config = dict(
    model='image embedding model',
    dataset='flat shapes of many kinds, plain or patterned, on busy backdrops',
    train_examples=195000,
    image_size=32,
    crop_scale_min=1,
    horizontal_flip=False,
    cutout=0.4,
    targets=['largest shape'],
    num_classes=20,
    embedding_dim=128,
    arch='vit',
    norm='layernorm',
    norm_position='pre',
    hidden_act='gelu',
    mlp_ratio=4,
    head_dim=16,
    fused_qkv=True,
    bias='none',
    qk_norm=False,
    layer_scale_init=0.01,
    parallel_block=False,
    inner_norm=False,
    drop_path=0.05,
    patch_size=[4, 4],
    conv_stem=False,
    layers=6,
    width=384,
    positions='learned',
    pooling='class_token',
    am_softmax_margin=0.1,
    am_softmax_scale=16,
    init='xavier_uniform',
    residual_init='none',
    optimizer='soap',
    beta2=0.99,
    learning_rate=0.0016,
    beta1=0.95,
    shampoo_beta=0.99,
    eps=1e-08,
    precondition_frequency=50,
    max_precond_dim=1536,
    one_sided=False,
    adamw_lr_other_params=0.00082,
    max_grad_norm=0.5,
    max_steps=23600,
    batch_size=256,
    epochs=31.0,
    lr_schedule='cosine',
    final_lr_fraction=0,
    warmup_steps=4720,
    weight_decay=0.0,
    adamw_weight_decay_other_params=0,
)
Rows from block 3 of a small image embedding model, named by matrix and row number. Rows with one number belong to one neuron. Each number is 128 + 24 x the weight over its row's rms, rounded and kept within 0 to 255. All counts start at 0.
Before each neuron's rows are labels from the 100 images, of 14848, where the neuron reaches its highest value: "top examples" is what is common among them. Only what is clearly more common there than usual is listed. The data: flat shapes of many kinds, plain or patterned, on busy backdrops.
# fc1: MLP up (model.blocks.3.mlp.fc1.weight, 1536x384), inputs 192-383
# fc2: MLP down (model.blocks.3.mlp.fc2.weight, 384x1536, transposed), outputs 192-383

top examples: blue shape
fc1.523 [103 139 157  94 150 113 133 118 138 151 127 116 139 125 157 103 114  97 116 103 119 142 122 123 132  94 102 115 136 120 129 120 137 157 150 159 133 101 120 144 117  87  70 166 154 142 124 125 142 132 124 159 176 130 142 123 116 175 149  59 140 102 132 173 134 139 170 142  99 109  89  86 117 180 129 106 145 118 130 148 110 152 146 119 126 130 133 128 141 171 140 122 106 168 100  90 137 126 109 141 148  88 100  73 181  71 158 132 145 159 135  89 120 106 161  78 128 128 109 119 163 130 124 153 128  96 108 137 157 120 150 134 104 111 120 124 152  87 129 141 140 152 121 131 121 145 131 173  97 156 154  96 107 149 119  78  94 129 138 104  98  94 119 148 132  98 109 110 158 136 117 118 120 156 105 129 118  88 132 116 118 135 149 109 159 111  75 116 109 113  71 145]
fc2.523 [167 111 104 110 132 107 152 170 116 114  84 118 172 112 118 130 125 124 110 107 142 128 111 142 151 138  97 106 107 118  84  84 107 153 158 144 161 139 121 132 165 112  76 133  95 112 146 149 110 149 114 125 137 138 137 144 111 126 112 139  95 130 120  86 104 114 103 134 117 149 140 129  87 137 119 142 153 112 132 162 115 119  98 165 105 120  74 108  88 141 151 144 171 167 131  96 153 129 163  96 146  83 106  91 147 127 158 152 126 127 123 129  96 125 112 159 155 120  81 101 114 144  99 128 114 125 139 126 150 157 116 139 120 132 118 134 135  99 101 132 147  78 127 146 116 142 109 118 138 128 136 127 120 118 111  96 148 156 140 162 142 122  90 129  81 147 143 161 115 138  97 135  62 132 100 189 105 157 133 126 114 151 108 106  91 120 111 123 117 112 143 139]

top examples: green shape; its colour: green
fc1.223 [166 144 112 114  91 126 177 155 164 122  95 138 119 180 197 101 100 140 103 131 117 177 102 130 111 155 116 118  93 113 121 128 111 174 144 171 113 125 101 132 147 147 164 141 137 163 133 136 123 154 109 114 159 107  98 167 106 174 133 115 136 175 155 143 132 121 106 108 141 106 114 125 125 142 122 150 166  74 151 133 170 127  97 133 162 112 116 121 126  99 126  90 129 119 126 143 144 109 143 140 112 142 108 146 110 113 123 117 143 148 112 144 151  90 146 113 129  98 135 144 129 162 134 170 127 150 150 107  90 144 118 156 106 162 145 126 134 156 135 106 136 134  61 136 159 165 141 145 114 131  88 139 123 144  84 144 135 110 110 163 124 108 118 140 124  99 123 111 104  51 139 138 131 105  95 154 135 115 130 119 132 135 114 156 129 138 126 151 132  96 115  84]
fc2.223 [189 129 144 132 127  67 141 177 165 111  54 135 168  97  95 142 102 139 116 132 115 137 147 148 147 126 139 171 106 136 161 143 141 104 118 113  97 120 143 165  88 137  99 160 136 145 161  76 113 142 138 115  68  91 121 158 140 115 129  77 157 105 118 153 102 162 134 174 141 182 125 129 113 140  92 112 128 110 123  89 102 129 143 140 115 136 108 124 144 147 106 169 141 121 169 117 132 151 103 115 158  94 105 105 134 138 107 134 138 132 149 133 108 135 155 127 153 152 102 155 135 149 124 136 103 107 121 115  99 150 124  97 138 119  96 147 123 134  92 132  87 143  81 110 150  85 102 158 112 141 128 119  98 141 143  95 122 151 113 107  82 111 104 100 104 119 103 172 123 145 106 116 124 149 151  96 120 119 110 127 159 173  98 116 132 138 137 147 100 129 114 117]

top examples: blue shape
fc1.528 [ 91 195 114 168 114 148 134 143 147 164 153  97 121 130 118 103 152  95 120 139 110 181  96 112 117 107 160 162 120 169 117 133 119 143 140 127 116 127 118 151  87 141 143 145 100 147  83 102  97 148 131 144 134 142 128 150 151 121 100 128  97 125 181 124 119  82 108 120 133 143 105 122 168 126 104 129 106 134 168 128 120 115 110  85 122 137 119 108 114 111 128 102  91 167 117 115 156 142 124 172 143  91  86 106 119 127 193 153 103 137 148 150 127 151  91 107  89  86 159 151 104 162 124 117 107 111 101  92 142 115 100 153 105 145 125 152 169 187 110 144 108 159 102 120 111 139 123 121 124 156  79 132 117 152 138 138 127 110 128 119 129 125 155 106 144 115  97 112 133 128 146 115  67 137  93 128  97 146 148 101 136 107 103  83 126 147  93 136  81 149 140 141]
fc2.528 [ 96 158  91 116 126 189 123  78  90 159 143 121 116 169  95 125 109 128 121 128 159 128 119 118 121 120 132 135 136 159  74 139 126 117  98 108  93 120 158 163  83 117 121 132 121 127 115 137 133 176 142 154 154 106 162 116 138 134 125 119 146 160 157 135 122 155 143 105 131 141 145 137 139 112 123  91  99 143 150 113 131 125 126 124 158 139 114 106 171 156 108 150 142 163 100 108  93 143 127 159 135  87 161 162 131 121 152 140 130 155 182 148 121 108 130 123  86 178 177 190 142 124 157 162 148 134  52 157 110 139  86  60 148 128 133 118 111 128 148 137 107 138 144 127 119 155 149 135 155 141 131 148 147 126 110 153 116 106 140 186 144 150 120 137 127 146 180 164 139 176 162 142 100 132 122 119 141 148 120 135 125 117 145 149 133 138 189 142  65 168 138 200]

top examples: white shape; its colour: white
fc1.259 [145 112 138 108 106 136 159 132 155 108  97 109 132 117 136 159 109 155 133 130 118 144 125 137 141 162 103 139 149 150 134 152 129 124 151 108 115 121 111  91 117 121 136 173  94 135 113  74 157 152 104 147 126 131 119 107 116 176 118 132  86 128 102 137 146 153  80 141 118 113 137 121 131 123 136 158 124 112 148 151 143 137 130 104 105  85  75 160 103 148 138  79 156 140 101 150 122 106 164 149 120 138 112 125 102 135 147 138 145 175  82  82  90 125 124 176 168 106 118 140 146 156 108 141 112 135 127 130 140  77 144 108 162 172 146 143 112 120 101 118 104 115 166 112 171 114  84 127 193 144  91 123  92 151 119  88  94  91 152 136 135 142 121 110 135 152 132 140 117 134 145 114 146 149 162 138 138 162 121 127 156 140 147 160 101 146 155 175  85 139 129 128]
fc2.259 [117 139 140  82 134 171 145  89 107 127 178 138 103 105 167 134 146 135 115 122 136 137 160 148  92 111 145 111 124 132 124 124  89 111  99 131 142 147 143  95 116 159 130 124 125 103 125 177 122 142 153 172 136 143  98  96 184  86 156  85 105 126 151 174 124 130 136 147 126 165 136  98 153 116 142 118  97 154 114 135 132 151 140  73 136 104 126 135 132 129 122 144 153 120 129 130  97 104 121 139 116 144 136 124 100 124  83 200 115 161  86 128 126 118 112 153 130 109  62 140 188 130  77 115 124 138 101  95 160 145 172 124 107 116 159 126 140 114 157 148 154 166 157 135 108 159 102 137 106  94 109 164 105 181 136 106  87 104 119 118 120 148 137 141 153 127 101 124 134 159 144 159 139 127 112 117 116 121 132 112 127 138 126 120 134 154 106  92 142 102  87 165]

top examples: white shape
fc1.288 [108 151 150 138 154 108  92 139 120 140 151 116 110  89  86 126 118 145  94 143 134 115 102 122  92 126 130 141 159 122 110  84 114 141 145 122 140 113 132 172 141  97 108 173 142 131 103 133 118 153 129 109 157 133 135 109 127 149 132 163 184  91 101 134  88 135 107  93 118 110 136 101 137 121 130 159 151  97 133 138 138 189 115 148 138  82 153 143  92  86 121  72 139 147 123 125 164  68 122 116 135 113 149 105 116 126 109 156 131 108  91 146 150 130 140 156 135 162 140 157 122 114 105 139  98 102  89 133 108 102 133 114 160 150 118 117 167 164 116 131 151 160  98 100 170 185 106  90 121 119 102 145 104 123 131 136 108 117 142 147 140 139 132 107 114 116 167 106 136 133 140 145 179 136 132 154 142 138 147 118 135 141 119 114 140 111 139 158 169  96 152  94]
fc2.288 [112 127 154 100 150 117 124 156 139 135 146 158 137 136 110 118 101 121 121 146 139 162 159 108 141  99 123 120 138 194 105 170 131 119  92  84 181  94 101 103 130 107 122 116 104 123 164 103 122 128  96 145  71 128 137 153 107  94 113 119 117  91 124  73 129 143 164 115 132 101 164 145 102 121 112 146 149 149 127 121 152 140 133 109 158 136 144 155 113 132 117 151 145 150 133 118 158 138 152 130 128  99 140 155 111  70 116 166 143 120 119 140 159 147 109 166  78 136 113  94 124  94  94  95 118 125 111  81 131 161 101 159 106 134 145 122 128 126 117 111 110 157 152 149 102 116 168 176 127 166 148 148 124 131 150 129 122  92 135 104 153 109 115 134 131 127 100 117 153 114 129 108 128 119 126 120 109 175 116 126 135 126 106 134 119 107 134  88 123  80 126 153]

top examples: white shape; its colour: white; circle; its colour: grey
fc1.188 [ 89  86 158  80 105 101 121 150 120  95 159 119 138 128 106 117 117 129 127 166 169  83 127  95 103 121 116  96  80 142 174 119 153 128 160  96 107 117 173 157 114 123 126 147 120  94 107 142 146 114 174 179 137 126 154 111 147 159 137 145 121 143 122 148 170 130 125  97 139  99 140 122 113 136  98 140 119 120 107  91 149 120 149 119 114 117  79 129 138 145 165 117 107 128 128  61 114 150  93 115 145  96 136 144  86 108 150 114 137 154 109 141 158 151 152 128 122 120 159 108 137 116 174 154  73 190 124 117 116 170 128 126 145 136 141 127 154 115  84  85 138 131 146 122 118  96 136 132 111 159 108 139 120 138 135 150 142 160 124 124 131 154 127 146 138 148 115 157 151 140 130 153 170 137 121 142 138 134 121  90 114 129 137 140 145 118 118 157 108 111 174  90]
fc2.188 [128 130 159 114 162 110 149 128 125 157 168 116 159 184 129 132 142 144 130 100 116 144 155 174 109 179 124 110 118 159  92 161 110 136 134 149 131 132 145 179 131 154 121 119 150 109 159 162 124 113 159 144 146 120  98 145 148  78 121 125 139 148 131 123 117 112 142 120  99 164 160 129  85 126 110 116  67 140 114 109 145 139 169 156 117 130 146 135 131 115 120 129 134 132 147 146 121 150 129 125 115 161 155 153 122 136 124 120 106 141 143 115  89 105 123 148 142 125 110  99 130 135  96 156 140 143  78 177 166 103 153 122  90 131 155 108 116 129 132 161 121 122 126 128 130 113 130 154 137 147 152 180 125 103 113 130 134 115  90 156 152 141  95 129  82 135 110 112 126 126 170  85 132 133 180  73 145 107  70 119 164 155 119 124 129 141 116  90  96 134 129 137]

top examples: its colour: white
fc1.466 [122 124  67 132 163 131 123 131 126 146 138 112 120 103 144 145 136 111 121 152 125  83 143 124 123 121 153 106 119 162 134 151 140 138 117 106 117 142 132 156 123 160 128 127 149 131 127 165 166 148 157 109  89 130 141  71  83 137 126  82 130 116 106 134 127 118 115 158 121 144 142 110 135 126  78 132 124 148 184 145 136 159 149 130 156  90 138 150 144 145 145 161 140 122 114 143 119 103 154 164 171  87 130 105 113 127 164 116 120 147 160 111 143 152 117 115 119 140 138 102 150 160 139 128 141 160 105 146 125 141  90 163  81  65 123 134 132 115 109 142 153 132  84 114 135  69 125 108 117 189 197 107 149 154 103 149 127  95 135 157 114 141  94  97 129 140  95 109 136 133 146 104 136 126 141 128 114 106 145 111  93 130 126 142 197 156 106 153 131 136 118 104]
fc2.466 [147 136  81 134 131 141 119 130 117 136 124 166  92 154 120 138 110 152 155 116 117 147 135 145 116  88 151 161 159 210 128 128 114 121 112 125 131 160 127 126 102 121 143 146 115 139 130 118 156 138 137  83 109 112 129 145 152 126 112 112 128 112 122 145 157 131  94 124  62 138  96  99 107 156 123 139  95 152 109 111 151 116  99  96 123 119 143 101 112 167 102 128  85 122 103 136 117  99 108 112 116 158 149 121 128 129  98 101  65 170 111 144 112 130  99 165 119 165 124 117 142 126 125 155 120 123 111 152  57 130 138 122 152 132 150 117 135 155 112 184 130  92 133 139 134 160 112 139 111 146  48 165 167 100 161 101 149 125 131 140 152 144 132  92 108 145 149 100 130 123 149 105 135 140 145 127 162 117 114 147 107 105 117 140 154  67 147 106 162 161 141 169]

top examples: its colour: white
fc1.230 [103 153 159 145 131 115 157 123 108 154 124 104 147 132 155 102 116 155 124 137 136 110 135 105 146 182 135 153  79 155 110 137  89 120 101  99 145 104 110  94  92  93 115 110 121 106 135 167 100 107 141 118 106 118 152 120 114 134 115 174 127 119 100 186 139 124  99 132 110 113 102 121 163 105 122 129 103 128 132 139 114 138 113 185 105 114 150 157 150 126 133 133 117  88 139 105 139 143 141 153 144 138 129 115 120 137 122 124 117 132 100 119 104 103 137 130 133 115 101 172 141 119 158 145 160 102 110 139 130 116 111 166 159 121 147 104 120 153 148 116 139  96 137 147  86 102 169 128 124 146 157 114 135  95 135 118 144 101 143 138 151 124 171 158 104 139 124 131 106 147 121 124 145 144 126 148  50  94 161 126 136 124 117 147 120 118 144 119  79 135  82 124]
fc2.230 [159 151 108 164 139 196 141 111 151 110  85 142 117  94 134 142  98 122 130 135  69 114 120 163 138 129 147 191 131 149 126 100 118 132 153 168 131 139 163 125 122 168 150 127 139 169 108 161 103 152 110 171 171 167 112 153 128 115 138 145 157 140 170 107 147 128 125  89 139  98 147  98 153 103 154 141 119  93 141 107 102 136 140 130 104 110 128 113  75 113 158 138  97 128 125 100 167 167 149 112 106 157 144 131 114 123  76 115 146 130 112 126 136 132 120  91 126 127 126 107 138 128 110 125 137 137 111  93  99 117  85 201 132 168 109 113 145 136 141 146 119 143 116  82 159  96 112 145 124 119 126 140 122 120 164 125 161 158 114 119  83 129 122 100 127 137 158 101 126 154 101 166 129 146 117 158 143 135 140 136  82 104 154 140 141 168 154 108 128  89 103 108]

top examples: white shape; its colour: white
fc1.183 [147 147 145 108 140 153 145 114 148 153 121 129 148  54 112 123 145 139 137 155 123 157 107  50 160 169 126  97 157 146 139 156  79 122 118 115 121 117 127  77 187  98  92 152 129 128 137  96  97 145 162 143 147 111 145 140 139 134 143 116  95 178 110 102  63  72 103 112 144 157 135 138  87 104 143 117 146 127 126 162 133 145 134 122 138 129 139 156 121 155 142 133 101 148  90 146 144 121 134 165 159  77  87  63 175 117 129 158 149 122 142 149  95 150 105 130  75 146 100 137 165 130 105 103  97 115 129 135 121  85 134 124 135 133 112 123 125 138 153 156 132 121 147 128 145 127 131  90 122 147  97 121 162 128 100 136 141 110 153 155 161 112 140 100 113 125 162  75 138 147 146 137 135 156 165 135  83 153 117  95 121 158  97 130 154 160 187 113 139 146 104 141]
fc2.183 [165 134 124  98 125  95 120 114 154 138 126 161  99 132 136 113 108 119 111 129 136 104 129 121 110 128  73 145 119 113 126 124 120 176 107 180 112 100 156 114 147 115 130 126 120 192  80 139 142 144  70 150 130 125 130 107  78 126 132 147  92  98  95  93 119 126  89 125 135  84 133 125 149 127 142 103 117 142  91 154 118 122 150 109 151 102 114 153 113 162  89 118 105  98 137 134 138 165 102 134  86 124 116 115 140 100 140  87 131 138 131 105 114 144 138 107 148 147  89  93  83 162 104  87 153 121 152 121 111 125 112 135 159 132 138 107 108 105 127 125 111  74 151 148 171 151 143 158  96 132 135 106 105  68 114 127 117 138 130 153 123 128  97 115 140 109 131 106 111  84 122 113 154 147 151 166 100 149 156 174 136 121 110 154 155 143 103 122 128  73 167 122]

top examples: pink shape; its colour: pink; its colour: red
fc1.576 [112 124 164 124 155 126 106 121  91 111 149 130 105 140 141 160 134 121 129  63 125 137 140 115  97 107 155  97 176 143 124 109 157 178 109 119 108 112 184  93  96 142 128 154 158 143 127 118 162 152 153 130 137 122 124 147 159 135 153 147 125 146 137 120 129 110  93 129 133 122 150 176 123 128  97 130 138 105 133 100 117 155 152 117 146 124 155  73 114 119  92 141 155 142 139 151  94 154 129 131 124 163 161 115  96 151 126 192 158 119 139 124 133 132 129 143 139 135 161 122 137  87 121 150 127 123 148 108 167 104 148 117 133 134 112 145 112 124 137 105 161 141 124 166 151 151 106  90 136 124 157 161 110 101  96 133 129 121 121 134  90 108 153 113 165 173 132 160 127 122 119 142 151 150 127 153 100 117 118  98 123 119 163 120 119 112 111 133 129 189  95 136]
fc2.576 [149 107 124 108  77 135 153 114 130 104 104 110 149 129 107 118 133 155 112 115 126 135 174 160 113 160 131 112 132 117 153 161  92 134 160 168 188  96 114 127 155 135  80 152 128 104 132 129 110 126 139 158 124  90 111 105 151 128 113  95  99 108 159 148 119 118 105 166 145 133 137 140 117  84 127  88 134 126 159 112  92  96 134 114 140 119 108 110 130  97 189  85 141 112 110  87 127 133 112 128 124 121 136 129  94 121 184 181 142  99  92 135 117 172  95 147 116 102 155 113 111 158 142 147 184 127 119 111 115 105 146 146 153 147 133 146 129 118 117 158 173 159 139 175 120 126 122 111 112 102 143 106 125 126 140 136 152 100 142 140 125 152 152 129 109 163 130 180 121 140 146 136 102  89 160 153  81 102 112 122 154 110 104  96 145 163 138 121 122 162 105 181]

top examples: white shape; its colour: white
fc1.207 [132 177 109 118  96  87 132  93 152 136 138 124  70 147 166 132 134 135 188 140 114 120 143 103 122 106 139  87 179 128 135  71 137 152 115 114 105 143  99 136 170 127 118 132  85 135 121 148 127 116 111 114 125  79 157 119 173  66 117 170 124 141 116 133 134 129 159 142 143 165 110 118 130 109  99 154 126 174 112 157 147 133 119 122 135 148  97 140  99 106 123 147 144 113 128  91 105 160  67 142  88 129 111 135 156  86  86 142 127 147 132  87 121 119 132 112 114  91 140 134 115 100 172 139  88 144 128 140  77  94 130 134 139 120 160 117 113 143 156 121 156 132 160 163 140 119 130 125 138 141 141 132 173 121 133 153 141  76 106 166 123 136 117 124 158 136 146  78 140 111 127 113 139 112  93  89 109 160 121 159 104  96 131 120 138 100 122 125 151  87 123 121]
fc2.207 [121 138 111 119 153 136 116 125 114 155 116 143  99 125 119 111 108 122 158 126 154 116  76 181 128 132 127 105 136  85 134 130 158 116 128 119 133 149 110 157 133 103 123 125 100 137 145 116 109 128  99 101 142 143 120 112 144 117 162 120 141 128 126 144 169 102  86 172 144 138  96 109 142 129 154  84 144 180 118 113 107 130 134  75 139  96 101 126 155 151 115 116  85 122 134 175 119  91 149 123 107 109 142 127 100 121 109  95 142  80 123 120 136 107 105 137 104 136  99 112 124  95 157  84 148 121 135 147 154 127 114 139 104  97 149 131 158 176 134 132 117 115 107 119 148  86 172 124 158 141 143  79  75  97 121 134 147 139 148 105  95 144 115 142 128 169 157 164 108 118 116 137 144 166 107 152 113 124 143 105  88 128 101 122 130  98 140 141 184 125  92 125]

top examples: white shape; its colour: white
fc1.323 [133  98 154 124 107  87 147 127  98 154 131 196  80  99 116 128 169 129  82 148 110  92 136 106 112 160 136 111 112 161 174 100 143  98 142 117 103 136 119 142 134 135  94 150 101 117 100 139 139 145 119 120 117 102 126 138 139 165 138 190 163 125 142  83 144 132 134 135 146 117 128 158 168 139 123 131 117 143 148 145 126 111 109 142 127 116 147 153 149 112 135 145 142 130  93 107 138 117 127 110 130 106 124 178  98 129 171 130 101 134 165 111 130 124 141 135 160 140 116 113 127 137 160 139 120 175 117  62 134 142 162  85 130 163  96 148 137 176 124 124 149 153  81 126  97 152 110  98 162 123  95 113 175 123 118 146 139 104 164 110 131 156 110  95 137 125 131  88  83  99  88 150 114 171 117 122 201  95 109 110 130 114 157 164 166 189  83 109 137 100 135 132]
fc2.323 [108 134 154 139 130 116 130 108 153 107 107 113 148 116 110 130  83 133 134 125 119 152  94 165 142 119 154 146 142 149 139 177 162 106 133 135 114 120 157 143 100 123 153  83 144 114 143 139 129 125 126 114 115 153 175 136 120 106 215 126 107 134 143  67 100 103 103 125 105  92 163 146 104 110 133 136 121 127 139 123 154 168 121 108 124 151 150  99 112 167 161 106 169 113 138 136  93 172 140 130  91 137 132 107 118 120 111 128 154 109 123 172  94 153 148 117 128 171 169 149 135 127 150 132 129 126 114 122 114 109 118 137 144 124 139 149 155 140  90  96 136 106 112  67 133 160 129 190 107 110 101  85  81 181 128  84 185 123 134 140 151 122 131 146 121 134 104 122 159 128 124 128 118  78 151 166 154  99 125 125  97 151 107 114 109 130 130 107 137 137 120 163]

top examples: pink shape
fc1.287 [145 100  84 102 152 144 127  96 125 121  79 126 148 107 137 188 151 105  98 108  97 127 102 136 123 100 131 136 101 136 111 143 155 129 128  88 174 146 198 116 118  98  83  98 122 120 121  97 110 164 102  91  99  89 133 102 116 106 152 108 119 143 128 118 121 132 118 155 150  73 120 162 127  85 165 105 104  94 142 147 104 159 116 134 150 136 131 142 129 133  87 103 169 154 182 127  80 163 118 118 173 140 130 111 102 125 175 116 114 164 148 114 171 126 131 134  83 140 168 156 164 145 127 103  97 107 137 143 100 124 146 106 135 127 147  80 137 145 141 103  83 188  95 116 143 127 151 105 144 120 148 134 131 145 102  94 133  89 162 125 127 141 108 149 126 138 134 138 130 116 124 107 117 135 127 153 127 133 119 154 149 136 139  84 147 148 155 128 108 117 184 143]
fc2.287 [ 97 136  98 116 150 112 128 123 142 114 144 105 128 121 130 110 146 140 107  89 131 126 147 134 178 176 136 129 118 137  87 107  86 103 136 112 158 121 136 121 116 139 105 160 133 143 115 126 118 136 102 146 135  88 134 147 125 137 112  91  98 139  99 165 114 127 165 158 148 164 104 116 133 176 148 125  97 165 149 119 133 116 167 140 111  94 101 177  98 145 135 121 135 144 114 110 129 112 116 116 113 166 176 121 117 122 173 127 106 127 124 118 138 129 164 188 119 177 136 181 108 163 103 176 117 136 167 113 140 112 117 161 127 108 149 124 131 106 120 143 130 164  95 150 131  94 104 122 157 137 119 145  86 136 110 160 112 105 119 122  93  94 122 155 127 117 151 135 126  96 156 134  77 131  94 118 105 131 106 149 151 122 136 140 145 152  87  97 137 155 151 144]

top examples: blue shape; its colour: blue
fc1.93 [ 97 115  84 112 100  96 140 135 133  97 170 140 122 137 159  89 104 158  99 108 128 145 141 116  95 132 101 171 161 126 145 129 147 110 142  94 149 136 177  87 120 116 120 164 136 141 167 114 142 113 138 140 150 152 129 106 147 135 121 116 130 136 149  93 108 150 119 155  91 156 143  84 104 164 153 114 142 120 124 160 122 161 117 139 141 141 142 117 104 166 102  92 113  97 147 123 170 142 128 169 145 103 161 124 145 129 150 139 128 110 135 105 112 100 147 137  80 101 140 163 147 141 124 115 132  93 123 155  43 129 128 139  70 180 127 114 127 118 127  92 142 141  98 107 124 140  89 112 151 139 126 143  90 181 133 170 139 153 128  65 109 132  67 168 120 120 156 133 160 147 145 125 157 116 130 144 103 102 107 131 114 125 184 111 145  75 120 148  97 157 127 118]
fc2.93 [138 136 142 117 118  72 136 139 132 125 150 152 136  97 128 118 136 124 136 124 133 124 131 143  98 116 151 110 130 123 126 129 141  85 100  97 163 150 149 113  88 100 208 120 120 122 137  66 131 152 144 159 140 128  93 117 170 183 166  77 122 158 143 126 137 139 149  89 117 147 118 144 116 140 104 138 137 118 116 187 161 128 142  94  87 136 145 133 160 119 124 151 131 137 122 114 130 109 160 145 149  98 112 175 130 126  89 109 114 156 159 158  98 123 122 105 174  96 100 184 126 125 140 137 141 131 120 126 126 139 115 130 107 138 159 131 136  86 130 122 124 112  90 114  62 151 132 146 168 126 106 159 141 150 119 100 127 109 148 111  95 105 120  84 119 109 103 120 120 154 133 127 108 128 159 188 129 143 129 136 125  96 123  93 127 157 105 153 125 134 170  95]

top examples: white shape; its colour: white; its colour: teal
fc1.559 [111 184 114 128 141 101 140 137 110 137 113 116 122 140 153 111 141 145 137  98 128 171 105  91 122 128  99 116 136 134 136 120 122 162 162 130 176 122 133 109 131 118 123 129  99 123 121 156 103 145 116 121 145 208 189 139 121  63  90 153 104 152  89 178 122 103 138 116 133 111 148 130 124 126 165 128 102 117 105 104 116 148 143 149 112 170 126 136 164 127 131 152  94 114 143 122 114 128 118 135 126 123 116 143  84  96  99 150 102 131  90 128 136 132 163 142 105 112 116 152 102 127 120 104 162 145 146 129 164 116 136 136 151 150 141 127 139 123 130 154  91 136 197 130 147 130 111 123 145 105 158  86 171 111 115 143 164 136 182 169 135 127 142 139 119 188  99 113 117 132 210 137 122  97 141 116 110 148 103 101 126 168 125 106 158 105 135 138 130 108 164 152]
fc2.559 [132 149  69 131 116 114 119 111 126 142  64 122 117 147 136 145  98 131 142 173 106 156 114 128 136 119 121 135 121 122 144 168 154 135  82  86 189 111 141 123 173 126 120 131 111 119 118 123 117 144 136 152 117 128 100 149 148  93 141 109 137 140 119 117 151 114 134 102 138  83 153 112  97 136 157 123 101  73 107 143 126 124 101 103 167 106 188  75 156  83 137 142 132 134  84 134 155 170 144 117 126 110 125 105 114 148 106 109 119 122 138 127 112 149 105 120 130 136  83  95 146 163 106 131 144 128 115 144 132 129 114 136 129 116 108 109 159 115 146 174 132 166 101 154 125 139  99 128 110 132 109  91 172 177 112 127  73 174 120  50 105 123 161 134 123 151 145 113 112 111 131 147 172 110 121 105 120 126 150 155 135 115 133 158 123 130 172 140 109 141  84 155]

top examples: green shape; its colour: green
fc1.251 [109 123 151 114 136  91 117  99 148 106 133 172 104  83 116 103  91 148 150 139 140 160  89 157 146 117 112 127 105 109 172 139 157  95 135  99 122 152 111 100 170 113 145 151  92 131 132 120 120 148 103 153 122  87 117  97 134 126 113 150 148 106 123 122 142 106 116 146 138 111 142 151 154 158 114 158 134 157 107 115 101 135 160 143 152 108 150 123 120  86 151  84 142 125 135 156 141 120 114  81 149 163  95  96 133 123 131 132  94 146 178 138 126 126 127 123  86 110 114 151 110 169 159 126 132 109 163 104 140 123 116 106 155 124 115 108 105 125 102 113 169  91 165  80 184  82 119 175 140 100 161 109 152 132 123 137 131 136 145 104 109 110 104 147 153 117 123 142 119 134 111 149 109 151 113 124 121 144 108 150 134 170 157 141 128 142 130 124 137 133 124 110]
fc2.251 [142 103 124 133 132 142 118 109 134 140 154 124 151 139 155 160 128 126 107  96 158 143  98 118 147 137 167 116  99 144 101 177  96  93 138 103 154 123 150 106 115 120 127 140 105 155 129 151 137 103 110 136 126 117 103  75 127 111 126 148 132 104 167 141 147 140 100 164 110 175 127  98 118 188 109 124 162 196 123 138 120 128  80 112 109 117 113 110 137 121 168 147 151 169 115 109 128 152 112 174 163 104 144 118 114 165 106 127 113 139 100 118 130 109 110 125 112 127 139 122 113 114 143 114 151 102 102 111 107  94 113 150 115 149  92 115 133 113 142 119 145 141 193  88 128  86 164 116 133 103 153 136 134  97 143 143 105 141 135 118  89  76  87 144 138 111 131 170 132 143  97 157 127 153  85 145 142 154  79  85 156 176 127 158 152 132 143  85  96  76 140  60]

top examples: pink shape; its colour: pink
fc1.315 [ 94 114 156 120 131 144 120 154 162 111 114 172 133 141 156 142 123 134 152 136 129  65 161 180  94 151 156 153  55 135 146 136  78 176 150 107 138 110 123 120  73 184  93 137 110 113 152 138 132 148 131 130 112 105 179 126 134  99 127 117 142 112 112 122 144 114 153 121  95 133 125 132 120  86 129 152 139 137 132 138 114 124 105 115 160 142 105 100 155 121 166 130 143 161 157 109 123 144 136 140 147 128 113 104 126 159 120 129 124  92 137 118 218 135 119 117 148 102 143 162 121 132 112  97 111 164 129  99 114 129 105 112 185 159 128 126 130 119 140 114 164 116 117 102 140 136 123  95  80 120 112 136 107 109 184 138 132 160 133 109 135 126 136 117  80 149 107 102  78 144 115 132 163 134 106 133 130 124 109 148 129 146 120 114 142 145 127  98 138 112 145  93]
fc2.315 [147 107 121 160 139 148 117 100 163 106 147 102 102 113 167  68 154 110 129 132 126 130 140 144 149 134 147 114 119 124 109 145 160 128  83 166 129 106 143 162 122 111 152 135 179  77 150 108 148 134 134 127  56 168 129 157 104 132 168 180  88 104 159 119 144 104 109 138  96  78  99 128 134 122 133 140 153 160 150 143  98 130 150 177 183 138 111 133  99 127 117 128 128 131 130 120 129 102  94 131 120 130 103 135 157 113 116 114 164 150 123 126 104 145  95 136 127 139  90 127  75 116 113 177 128 137 135 122 145 148  96 152  94 127 129 108 169 121 119  85 137 123 147 170 102 110 117 143 115 134 111 175 137 138 124 116 140 142 129  85 106 126 130  75 110 152 135 119 104 163 174 138 120 116 120 114 127 128 140  93 128 110 128 120 111 109 118 113 109 166  95  99]